{
  "model": "sound classifier",
  "train_examples": 78125,
  "weight_standardization": false,
  "optimizer": "soap",
  "gradient_centralization": true,
  "epochs": 37.0,
  "lr_schedule": "wsd",
  "weight_decay": 0.01
}
Rows from block 5 of a small sound classifier, named by matrix and row number. Each number is 500 + 40 x the weight over its row's rms, rounded and kept within 0 to 999. All counts start at 0. Numbers have three digits each.
After each channel's rows are labels from the 100 clips, of 14976, where the channel reaches its highest value: "top examples" is what is common among them. Only what is clearly more common there than usual is listed. The data: simulated modem signals in the audio band.
# conv: pointwise conv (model.blocks.5.conv.weight, 256x256x1), inputs 128-255

conv.61:546539554461498531530524445436479418489489562535531492652534499466532462492434420504503505503477484499473452515490490422479589506469549441557484538442538507544438506513492510478483444439506470504455457459526510620538485455486480489428488474446474509548649509429528538496608448556477541442575483483468548516503480483525507529472545469470526555500480414491452587512473475534528476408476
top examples: frequency hopping; 800 baud

conv.187:514518470493500534577601483473462446471463487542472499458495551464520503473495520560515531509495477459511571554526522537489468475550514487517495502493474377456520494486453475523513439503460488539510441503491412459475485481474528489508496491498488450527464568465491490552514527523495512524503459495421497553523414489493453455521623482461515459461564488473491464499537491407512487524488
top examples: frequency hopping

conv.185:511475497513439518549486437500463500533454511500496480454466565389516437504520456497501474495529458432573465423529506535407521485524491520518481499578549541449543503628507532538473544489488515529580494472429540500409476570543489493500502469475458600520468523596465489491470479522504489483492527526472539468459452442492446521494569490539502496437493508515457516513502434482500494460516
top examples: GMSK; 50 baud

conv.227:464501529481485540521443467553473521533489494466495479557431439485533564485413579485417490501432522478476474465539479470452451482504554483472528517540543510506499485459416495452552506512468435527465485495468516556541449500559545419516464532473506484451447511514491489402547524487526551509486544530499492525396484511520515547464521491474428519444444473540526465530534420461488560467479
top examples: burst; 50 baud; modulation: on-off keying

conv.124:493506511483515488446535525548457577482446486507482485547506522555618416569516487578465501526506511508565502523508447493441504499449475506492517512455526455479503478469518541540473508445491416465511488439467544495585507538434463560512464543487495421569543513521511518485500475447495479482488457527479433537515459539454572510501517513444554476558501453488536551482462613456503488568517
top examples: carrier: 1.5 to 2.5 kHz; symbol rate: 400 baud; on-off keying

conv.146:488511513562560542472517568533493502572532556469471512451559461470543469465482481479414552489463581436430464468563537488500534468518585512491491508485465535485457533440569504518457510481451546536454502560575417507483492469476561510439511463496461498488471479461425459555498485489493459511457434473509480465474451488452503565454521506586519489507578426454487425502492515487473539500528
top examples: carrier: 4.5 to 5.5 kHz; GMSK

conv.213:464510509537534525465509526495488485517482562488500472498455535547471489493529506500528493421489539491470485529492517562491507550483510483493546444470546501564518518475593456497699472460506478461512503480515496452466483470488449518469501451452519397478583507523527483488525431491527545479505467475447446492458494504508551487515449493477487484479546515507493540530574531436502522490497
top examples: on-off keying; 50 baud

conv.34:587519541491446477513528539499448459507486484468508483464517456521565482493474460505472466460471530498490443509463479541506474492504518563464471511558531527601525503475531535522504485603529520480499505470547436462521511544523478470477509466430511462528592463501460493412506462500547541498511462565443453491668534454541529505527466472464493453461455464537577478507478477464477486468565
top examples: frequency hopping; 8-FSK

conv.75:506531505514582434529549517544509524495548567541500491470504461492488475489514587537522502521424530476437496526426443525568554505510481484582484520567485485463476505490477488518549493501522549468497504465505498491474561485521512537454447530481517466506511526451580529554475466538469532537375563544550516518490485444469536543508501486496557518553514484535466548516467530502527485469505
top examples: burst; fading; carrier: 1.5 to 2.5 kHz

conv.154:480468538527437461516455464540435439460517526486553454498452468504524449458495484441439406523549514489425531572493513450492537521584457520529554510538532483508543564466523518549500545480531528536504506507528408411414466481480590558485466516477469460457469486491504492440475531500500457480394546518486470449416523459543520516473494520513521438576466472522515544521496542504525519512537
top examples: burst; fading

conv.225:516489458459484510513528515485477585577381513517473479478471516480598507484509493467552472533447508476515505531514486496561588532482493550451476473539487499484503499479612534517445513551501489454551433491455581492437496467497525535471524479500501539523509462487507473455516449431580517504509485430479561413511483545529454446542454479475523458448407545513447542502565454515525494496466
top examples: burst; 2-FSK

conv.220:525487549482440472490510505483483469508457562530432487543461505387430565608485504531537582461422492508463479538505462493515568482540492477487525521521482503492544523448494471491538576493523489479507464534461515551413515513482476494492508524486450488469508496559512492557479514495527503470523510491497462448460459407554611459489514492565528463464448470456464522504464526435485490417480
top examples: carrier: 1.5 to 2.5 kHz; 4-FSK; modulation: GMSK

conv.168:502513491498469456450577443538503530496550510395469508493488504450519436543458475504510533509509491497497456447458600511418518507503512515450452478473498407476563468474678524448503456432457477561459474460537520396485517467515551471516511536455500490397493451456509461492544458491476478518427507560358515504490534437522490506492417524503486465547527534511464497540532462549492487443494
top examples: GMSK; symbol rate: 50 baud

conv.246:518463527428532476488461529524457519524520444555521505472510395481508429505475571516435399545469451484457487519427496439442456449506443449470501543520496508490560467496443566557455556463483519453478499542522450463526537460543528398510484477521490514502510556547429482515475515507486531505484551459466515487509487423542503504517498492486505445485476479485504449485557491478543550514493
top examples: burst; fading; strong noise; symbol rate: 50 baud

conv.83:500541520493534507507439553508539524507500464480502491531496625510541579464417508478448479508562504557507480493486569449395478499500498519503487485515543521504507460369491541456475453561462487510534491486523534437403467431489481421483502487497499428539458539482495451494507582552553603512463491442481502512548470532460503511457495455426519496608411473514535512511518450476513501562489
top examples: burst; carrier: 2.5 to 3.5 kHz; OFDM

conv.184:499531519583598527551569469546445417484559560531528511529511520422434503509495463553509467444466540435561497425488468448532508519507457448508454511448521522481488523493473537504432496500512446419499499540489425465539477487430472540495504507545462545451497522467463478559448525463511512474490501552490543512497482495431446448479550464470416507543613502437464478446515511477505481525502
top examples: GMSK; 50 baud

conv.174:489585528509503493561585530539501557530557530504499559478505597513555526537519475561553582523533464417593559593500462465446592501531461522508535538512530530405512504547559521461515549478469488430497454477521468473557485512468498521498486546514502496497500500515458506617538553462497507540477457485475512523518507475476463505523576510496458585501554487481405547465499511590527461460502
top examples: GMSK; 50 baud

conv.57:526489516511535516525543452520459438498517477459526453449524476422563525511508391469436420469570503480478496469466406437466484507530457495485547552486519471387476487554545498477394444457469463455485494537464448505511541534408486563525502501470544435514477506462567505479513497550485441506543511477448472503486452434529523442458489483519467484495486497447537511475502519505492557550489
top examples: burst; on-off keying; modulation: 2-FSK

conv.47:476487528465494479495500502555475474507489535547428509483497521478444484464559465501468481563513505539450494529455551578510478555521576501506498488495482570474551473476484484510517500498473492509450498443502447460539479551431529464577479487468459454442490492459485478483467429500504515557472595535494552523484463550402509549463471544523460532459553444577453475565458513477549476509490
top examples: carrier: 1.5 to 2.5 kHz; AM speech

conv.24:533514435486477566467512514505558494389499527508512546462591488490445551540537526523488486525571517512445519474478443463459467489536476487525477492503497476539526515480485511505507464533527510506498505481498536526503497451501479525461401535529484522491485499461501520516492578495512541491501541548461495535497528458536518485532484493477493474546480485493578519515516451547517507498633
top examples: burst; fading; carrier: 3.5 to 4.5 kHz

conv.79:536522550484518530501518469563442549553519524536493532474464497524477429502498468588497483512502548442458411550549485448507529497518529514531517473478458496506526467499410504475488522401548501520499495501504564451487474419500503507493553498526483536497537540470457442503591538521516603482526498511439425410470493528522500458533530506496498507547493557509486431529524460441480453465532
top examples: carrier: 2.5 to 3.5 kHz; 400 baud

conv.116:528542509508501489563532518478495450475552517492546470480480589551491472529515482508439515494487545510508493505556481495507474542465515489474465572481470495447571521472578426538531540465502484472524479468523479462488555528440450476479450518522478563531570540532471494556442500487495466554452520506536511554523496499474461455526511468474487503414517482491471524439475536565463581494497
top examples: carrier: 4.5 to 5.5 kHz; chirp spread spectrum

conv.166:555519526501521511558474558461459558564427504564489529600500560519513586490484454518480481508525466535510531522537529552458506503566458478459526509545476539431480475488502542524548538475529498477510468528471619480468416517492459512456486441490436493451543562522484497541538508543473475471518547505435553490484511480476496508549555501513438478506571502503444495466558484505556471489473
top examples: carrier: 1.5 to 2.5 kHz; GMSK

conv.39:509447489443464515494414484487466483502519500433465509515417487477467487508518441476466498519493417639464562497528387526510534478459531505509452484499506475520499486490502544508491447462480470498463506515499605496544491520581524479505504490499544373532544449559524503448514527533538517548552503505501451484513352446548532514532435484469547451483535403499452489519543480471470551500470
top examples: burst; 2-FSK; symbol rate: 400 baud

conv.55:524436438452396490514532448485461424453529485530506531493458517475493488477424445520456480528488398439479411484471394444504541417472420523484473516472503445445502479465513463422449491510447518530487548547515514472519545454499471535454520514443466447498512553435509524472492567479443552571510487526572511482479415492511500541509437458457563470566438418470436507493479482513534507519414
top examples: burst; fading; on-off keying

conv.137:531416499480461473480433501477478545585461472530513432488443470486470456479497570462529428483515577500496501524436547485476613475526576522518524522517492486508507483436498511521506508517538513545466563440515433512438506475537545575493466448523569413520467475551514514498573427489442514542498509449468533532529467474515553485484489513510439461541521504526478559556539487489521487519488
top examples: on-off keying; burst; symbol rate: 200 baud

conv.81:483494520517493487525434549513553548507455429516521449538508518469458504470623535523497542461444553535450496486505506521443518439488506525493475532439472543485462522569464458503520484524548450471526492503517552561564497457446499455518484509466535498441541546564525517501462552518500487491456508493518493614540527448484500509435485502503524517499504460517455526466404504509536491509511
top examples: burst; 4-FSK

conv.26:483507515541549541521385502463563518417451448488511494516502536516419528494482509495466490491485518667540578485519517528461513549495528538497553422450451454476524638433440528507461530423493524535447428481480607503477470563475514520493473469508537569520519495499406522501511517512452519528506415470450493472526507552448478477506464528501483525518533457469432472459478471474541517503487
top examples: burst; carrier: 3.5 to 4.5 kHz; 800 baud

conv.242:509438598530512518481504517469488468427471487449458502456566405518436485496504473476471465486478524465552501516476578528490432483425511529494493524435557552537517430469478466494557487545414509479498506434556532463489560422540503506447519477525479463520568526493518493490497442520460495498510541442471446496475458546478499495422534513546525461489549490509496548494492577509475487511443
top examples: carrier: 4.5 to 5.5 kHz; burst; 50 baud

conv.237:461530562612489491576506540518539455495548498521468510504526542524556492459470519525502538511476463490548488474422559477519555559531504546522498482487499528631525496477509501537557465508534555514495541470559543512561514511518539572532457466543492527491532508522516467635493498523555494474509467527531479469501580537479476465511515492465531516468447485501502511437538479455560448444513
top examples: burst; fading; FM speech

conv.179:468524496522493519503554487505470510468434500478433500560493519462528501418480517507530595490508521499469488547449571516427522519519488486450542510502465504489485506537520536480428526404512524476506448473541527512527502441426515522475501536503493414537566529502517498547439461474470524483558469465453434451495431394543508543536687471486509440494620507490465530497528455475485450519482
top examples: frequency hopping; carrier: 2.5 to 3.5 kHz

conv.106:459498512515548500466440512503541493442472508491552477429512572605467512492503453474525518467453527459484576490512486471495497525502472499552512500495642477512517485626486508413463561533466554548534487456590442476666494524514483521479507484480549465529453495440518492490592515497470498510456464472502432516516477510506426439547472490419449454511533434479498474491507457465500512489437
top examples: burst; 4-FSK

conv.183:521486481575555475472516437514499486521502555559474482460490465526519534540493501485499525491474562522523499494505499461482544508458692514547520505502530494532457482431485522513558445563483555526470488509562483448533485541514563558432520515473515461485523472527540536494473446470480554480459529555536462477487453451459538440459472551491451421543491438518536420502475529445464499553498
top examples: GMSK; 50 baud

conv.84:525542521519522526566562586527475521521509509526521457462484538507492513522484437471398538533453528450533469536504515512530501458501496485522504499461484489572532484448502424532532550663513448507672527535516392479517468424522513517474461459516531530486477436464509475484505438509486446555522547458525508563459473402518496509524480475479567504518475469461587429537517532474506464538553
top examples: burst; OFDM; symbol rate: 200 baud

conv.41:526505459451512554492446443536488526458498494501528496716567533568505507470503559504503487499491495477463532493485511499497486517462501527527480532606455487535502512475480479500528496500548542490531537475455521511451466509456500459552534475505506481487525461505483515427483450508505447522591544481518453462509419521536476542506584506659549528489561502492437554437445499518554539546478
top examples: frequency hopping; carrier: 4.5 to 5.5 kHz

conv.1:492497465551527555458574509577472452548592504503501528467479568532561465440555511499565561513604434598522470578550503482603537495506480570553485475466559483449493519508529563521483493486499506498510482457479488465496471521437515474449492481481513446490524516555462452484482432514511461512485394494473534501445452481474466548493439466469473395468475444435546465463510475475486465521486
top examples: carrier: 1.5 to 2.5 kHz; burst; 50 baud

conv.31:525516545445508452484546520470516554534470417483525478521516523454540567495445578577487460511448519498541500483486489525495535543501540552514483522453518488400477501505614551508525534473465435523526480477503515500464483580568469565506511464541493421518471480498474493447543474456441494527539480507459494510498591466453475586528459496430513479432547557497510533468529524407462538516500
top examples: carrier: 4.5 to 5.5 kHz

conv.160:540468484490448493471539512523481497532485535490486496487464558506449523530476601547509553479476436452560387537494504549443490464504551491486493545475485506508521481490543538478493491504474475506469535495503429479571476460525478442480447474446472482496512537504507502527503502476451460512523481411477554449532398533466493487516474529482434475553452476529524562467527450513464477489469
top examples: on-off keying; 200 baud

conv.18:486482492463499504463574571488529496458494496488483526450504498470543470540504503476489519540498543438548493476480475441516517440494496473435511479509509496539498477530464412534464436644543498482472451494479514494511522483458456531502451488510539540526450541516511455519530521485492522472441481503469428473497475444500492416506470505476451443479571511467579499507502469528507481473558
top examples: frequency hopping; carrier: 3.5 to 4.5 kHz

conv.201:530510456505440498510423470512517511519518495532470451474488565558481491494461479507498482492448504552596502467548468581485526549454488469430500505478509525530493525489487455578536589547521518467496489470533503469503448492474459527488527478500507543462537497485522523468463494457486458413453566504573587505492539452509549500483467477446472530457561462499510557472491497475461493493421
top examples: carrier: 4.5 to 5.5 kHz; chirp spread spectrum

conv.94:555465482578561460472527508454503508484537453568497488483495496506509383568604525604665512537530536511463467516536542517464514426513549533559502457486531472496475504617522465483456471476483490542531576497469491496517492508478451418572540485467506523485527457436539511518550470478460494470471517495493492511506459555488586507514419591480476510545500504485447484481558486516479521468477
top examples: carrier: 2.5 to 3.5 kHz; GMSK

conv.196:504612530504490489532493556476436452592459494522484538497517499416450494567574451471531423500518457453588483587504535470438500452467512470438471466447473467576521512482516557497485440554457480530553478512491475561467497463488498447509436456445512491452472541513480509509477459510439447463533422509493491493524503476518576502521539495602535521380482492545458526513566511520519486509554
top examples: burst; 8-FSK; modulation: 4-FSK

conv.60:418446509511442449563494515512442475473518482489477500483477481469495476481471455479498571488455565575479451474550527539566554471456544552501448544489533522542512585488496548502531488464489496508545475491495458531530492546474557470519500510517586453470465463535586555482561563521550566569478502546497493475519379439516557508468492531454496502511541478476500465512465527487558505520476
top examples: burst; 2-FSK

conv.191:544488480506460508527479479506521529469386518516493485490515482431463499504532596473480477505501482434540540536560512538365509459524585508525491482499487499444444514505495476517566479480501484579460483490470490523596504540517483522496515474522503425506521465512508485583485470471470461438543479513513464480530444467514528457483574479487466513514500531529469479475485503553466475528475
top examples: on-off keying; burst; symbol rate: 200 baud

conv.112:525518491535531505509553496465496526485565553517531501493519498522582536549478508519559522524574519459566522502482517558531458493497551481534532516565458542483544544568573457515375550481461499590541508486505605514434516518506509434528519498453506576494498506489495464503466497533503439498466424478393520521450419505504415547489440463545492537507479522462446486486475525495535473499485
top examples: GMSK; AM speech

conv.144:436472540458482530495494499546515566493536437507462505520573498471511511461402536528458487482512518512432470469552492529506505458472515484556483509518475532507484487493436453498581504481468512421500540559438566544478548537578520511462487490514534505556467536436461483501592513508477501475457482548448487455484432432474516551524441509493462472420470493515493465573529467450500520530472
top examples: burst; carrier: 1.5 to 2.5 kHz; frequency hopping

conv.6:494501581468503473511468540514531445482518497518477510480543523474500485510485527472467514490505477512446501477549541545542451561442596506508457502561517562445484528585421450502520541475470517608535520466468506516508500614529422536513526480524559507500558495490467464554517492493523486469485466495481543545484456498508443508527509525569582457511472472469508487516471512470493491478516
top examples: burst; symbol rate: 100 baud; on-off keying

conv.214:494566521464505532564545502463486578506586518483475531489491478493478502541428534476509468483482476477437545491479494516581530494522517486427543472512483504506502518549517461533438508468502502512559527506506526532526505527422548468457535513469481423521550545491457513423518447513483558484511477488511415535537544488476522471487585449473464441534416441412510494506521489408450496555435
top examples: carrier: 4.5 to 5.5 kHz; GMSK; modulation: AM speech

conv.180:496512554538534526524549551487542478494466497549558507633457546457507458520481507461521555486466566425522512523416444557442552562556495508458478513513450508487508561450553532460492512533498532478492520523466474487485529534588499507481523493494511490495562468539481516561488517480486501523536480463486460457441501421524519519470498471465504526477467500586549513434504505526510551533487
top examples: GMSK

conv.235:520485462517570521477529625562589572506530548524517455549472520531523572507510508503513552531470522470474510527433547503618484530472437461527543472544498516493527544485506519531496564473404508515502474564532426486497517550506542438490500514496488484492454468523412507482454488477522446548507450498540470459505544444531466433502467445508544572524477497449480469519440538387430526458521
top examples: GMSK; on-off keying

conv.149:526530484590503481527430548557444552485473488545483459563565446560513470461463529527516498505489468461543664596449540518543536527578557489518544499527556503502497558560488462500488501547538500524479493465495485466428525435478470546465445532545456385509523546554538498470463507517497427466466550572484482485492398511524495471525557502470538537522436548510459565485480471432465490501524
top examples: frequency hopping; carrier: 1.5 to 2.5 kHz; burst

conv.111:583480569594493508570387465517554476532460499521526531442543480497560445585524548583568500511535466461537568485581471552468487568482469496470453523619467479470458501566493466452497571516479491484475510455460478450479463518500486472430472517418449546481500497482497477526469530498479470437527516469545549543468495448454522599497456471496438491503572457506475462499526509478530510459517
top examples: GMSK; carrier: 4.5 to 5.5 kHz; symbol rate: 50 baud

conv.30:514489520524562565546543483487495487546528506551560465501534508551505559463550453501493636524505498524462515455566505399469447541617525535479543473490531410436480509480583502493470459493503571481508450487538454486457495456460497406485443501487512537482471511560485488563496421486448489502443562467431450456538503536531491481463486540472533480546540579560490545513512474497517457514504
top examples: carrier: 2.5 to 3.5 kHz; burst; 8-FSK

conv.245:459460534524503470486523482468521557521471469484495494490486531526553542491509490476498548542478458501567501487546431435477494529554517459526475481457516479616545478503490544494485481453420460499567496510552504567450513524522540485493506503529484522475520493512535432536532493537478560492507388546456439460401442511488489488547478487521491533452505527483445508500473480562565546497570
top examples: burst; carrier: 2.5 to 3.5 kHz; 8-FSK

conv.223:499507496468477471532538492480531627516512466533439537460463516495487452600395501499504515494523522462459459517492496450443501495488538499540508497502438513562509500563533505481550488465532507552514540581536592500545480438454456584465480494496532471532519538502503563474497493470488496569463489522429556494477496457547563452481492405540522502536488510463514513522447484467575511479529
top examples: carrier: 2.5 to 3.5 kHz; GMSK

conv.158:527530521461437478542467540568440509431504484475439529550484530476512458520502521495438469511508510447550564508513392491500513467517533543508523467478468536531525499507627548483468454506497514470448528537488512451574464516516531527549571518464507432537448525537505485530482464482518507494515492568503546479468464485488502431472649488467444466529529503577505482532498480485472511475513
top examples: frequency hopping; burst

conv.140:521515498468476450470580418487504504490505503459482447483463485487541473511450502492479439511494488463559449586453599493384431487529529498515488483523463509511534482563610494501505443486438488586509528520485579475441539509491520541539535537444495547506496521453488473407543489462506520491436541544421510590546466494490493519514435494462482490524461474522521452485566535480487512509503
top examples: GMSK; AM speech